{
  "image_size": 32,
  "crop_scale_min": 0.2,
  "color_jitter": 0.4,
  "hidden_act": "silu",
  "weight_standardization": false,
  "channel_attention": "se",
  "widths": [16, 24, 32],
  "projector_hidden_layers": 1,
  "adaptive_grad_clip": 0.1,
  "batch_size": 128,
  "final_lr_fraction": 0.01
}
Rows from block 9 of a small self-supervised image encoder, named by matrix and row number. Rows with one number belong to one channel. Each number is 500 + 40 x the weight over its row's rms, rounded and kept within 0 to 999. All counts start at 0. Numbers have three digits each.
After each channel's rows are labels from the 100 images, of 14976, where the channel reaches its highest value: "top examples" is what is common among them. Only what is clearly more common there than usual is listed. The data: patchworks of several textures. In brackets: how many of the 100.
# convs0: expand pointwise conv (model.blocks.9.convs.0.weight, 128x32x1x1), inputs 0-31
# convs1: depthwise 3x3 conv (model.blocks.9.convs.1.weight, 128x1x3x3, trained with AdamW), a 3x3 kernel
# convs2: project pointwise conv (model.blocks.9.convs.2.weight, 32x128x1x1, transposed), outputs 0-31

convs0.33:447495500510608525524523446502477508467493517492459511546557463496496530519440526426540421550501
convs1.33:564580540508511542500513488
convs2.33:457463517560459445525472537427553466416466519535490540502521410463531491512483523472495487535539
top examples: patches: five (64)

convs0.103:452416481419516498534482452526543475540544524531489502512454507560527525530495494410516562494451
convs1.103:507474467468477492523596536
convs2.103:469416539545514561532525545423431479429498485498540554482552484469482504503481486464545466463515
top examples: cloudy (27)

convs0.28:515464480506501495496543526520481581475555567488498525549486440496529506474415478572429477512562
convs1.28:491490513490484467461395497
convs2.28:482504494501552568478432546542458495471529512522517532569473487565540447442481587451479476489497
top examples: cloudy (27)

convs0.107:563501561549460491463462532434467508418528448475500550489515482440445474520557546469477466492483
convs1.107:517424506511505551510427512
convs2.107:531511529540536542502577516525552540535513522485566445456470516521541587527485482542550433468508
top examples: white (71); patches: five (51)

convs0.96:567521555528495562510525461485461489512443503522546562597490453521545473524557540466544497491530
convs1.96:559425548510462507497535517
convs2.96:476455526577469509543491471505598430443519525501552525500494528451564538534507524478522440530512
top examples: cloudy (31)

convs0.55:554480504549473523530546507415507552446458539424526463451443547495525470498541461488482508525443
convs1.55:472416481494476507547552527
convs2.55:527504492496513508480452569483487598445483519478462439431524448500481569559516510515504518434462
top examples: black (83)

convs0.53:459457493504471490509504533480490501484466519505445583552524471543474570514468516402583490551531
convs1.53:526603531525520531501489502
convs2.53:472460503513509460557451493420576430499509506472450451433485476457522511545494507507474417531502
top examples: patches: five (65)

convs0.109:445422542456583530561574474483514484478554501474518504529491504524476471580490452448490515481479
convs1.109:458572473479495482511560453
convs2.109:449444533559475518530450490487538443429492492595481484465455531426526501508523495456560490506495
top examples: cloudy (28)

convs0.111:476558470431498457519559526476505489540564473493487496513444506515419418464513508472454457452451
convs1.111:435482503484495527515513408
convs2.111:393418461515449501495505502459525452465556546559529486458481494459557521505511550465471474488493
top examples: patches: two (72)

convs0.48:456482486516518518511435474529489536439545446447476486452420441440474508468477484466508447481575
convs1.48:484525543496536444474578477
convs2.48:501460502580559449524521516509527488483537551496496491506480511482481543461464553393505432514427
top examples: white (71)

convs0.16:478574538492530486565467451485427526489481398474520478542470494462548576510475453480525493511510
convs1.16:505455475464532551523503420
convs2.16:462549509503565483484539530405447495435512442473567527517448475529454498438461532464493510489496
top examples: white (76)

convs0.112:550592492512425458500492572550481496520531463518480486443499520469497486465503432480517555579488
convs1.112:562510457450493538525559474
convs2.112:534486496488488496499455517543574486509477466543482505534476536412475521542421480592436484534460
top examples: patches: two (53)

convs0.116:510550483580511577497590471533486527479437442493474454506540534479483563479505468565491512508529
convs1.116:488438471488461510540577515
convs2.116:536512472541423518514461501544565527479502504534435518489457573475436554498468534586461482501499
top examples: white (77)

convs0.92:464544511557457533448460462477563520531547453502444474453492413459502491486456537464528443468522
convs1.92:501456461481543507505593505
convs2.92:481423478453527477498576429475456474576512510504515467547492532587465538474495517437525487510498
top examples: black (83)

convs0.119:449532445460444468477512540531505468553493495570495460484479569467429494437554507528513547558502
convs1.119:533526449472515549563551505
convs2.119:505477516519536484522456502518575549508516507454519476502438497445512461501456480574395458539439
top examples: patches: two (61)

convs0.101:496451531474527480555479514502481460495517477453477494401562454406426542487481481554502491508533
convs1.101:519520519464503438480588491
convs2.101:516453510512484436505432501477487476440544553554496491525463476453515418465479505408468546505458
top examples: cloudy (30)

convs0.91:481542542470465522476533445485575532536541484529464463447548546480414476518502498487433488526570
convs1.91:500444523468436504472444459
convs2.91:501491528452444544490485442458513492517508451453498429448551526461420528546480543466459534505566
top examples: patches: two (62)

convs0.83:456512489503531446528510449487552542505519535487466486534505422478524534450437559389495453503495
convs1.83:523547509488569499469434463
convs2.83:510448517526471481492467537464547485460442502476407432480462465414517505555516505526493516424488
top examples: patches: two (55)

convs0.106:539458579495496569495538491444423530483585490464558477469432532485521529542503513492505496510453
convs1.106:464406498515546472487491528
convs2.106:458412507568488506485497514487536511458565520569609473481441497439497461502488493515516517487529
top examples: white (72)

convs0.47:489493525541569490508531411493488531483448556511503490518527467519554531490430471419521453541565
convs1.47:532596555522512513492512492
convs2.47:486482518562491460522456569497538429454485495422456527544519406469503514533436533498508462505500
top examples: patches: five (64)

convs0.104:499453547565447453473475481578482432545554495477471460534494468543547502485483512453515501433444
convs1.104:491504434475537486559565505
convs2.104:471448512486507517503578525417523490548478510494610530503503515434552561463469507481501444508510
top examples: black (83)

convs0.39:438525572531456474441494467457488489458538512464463472480508498543572534507454453482428569468508
convs1.39:489473473477570427478540494
convs2.39:462588487459495485560504506519509548516521504492552435485527502452498608509423537476472474488536
top examples: white (75)

convs0.49:552527507528488533481525540450524637475516492489499523413459501481527520546513454500524455526464
convs1.49:509452471494526524538591493
convs2.49:528477493438568481494466498522452477483527540587432442547503440517427511474496511478515547553513
top examples: black (76); patches: five (67)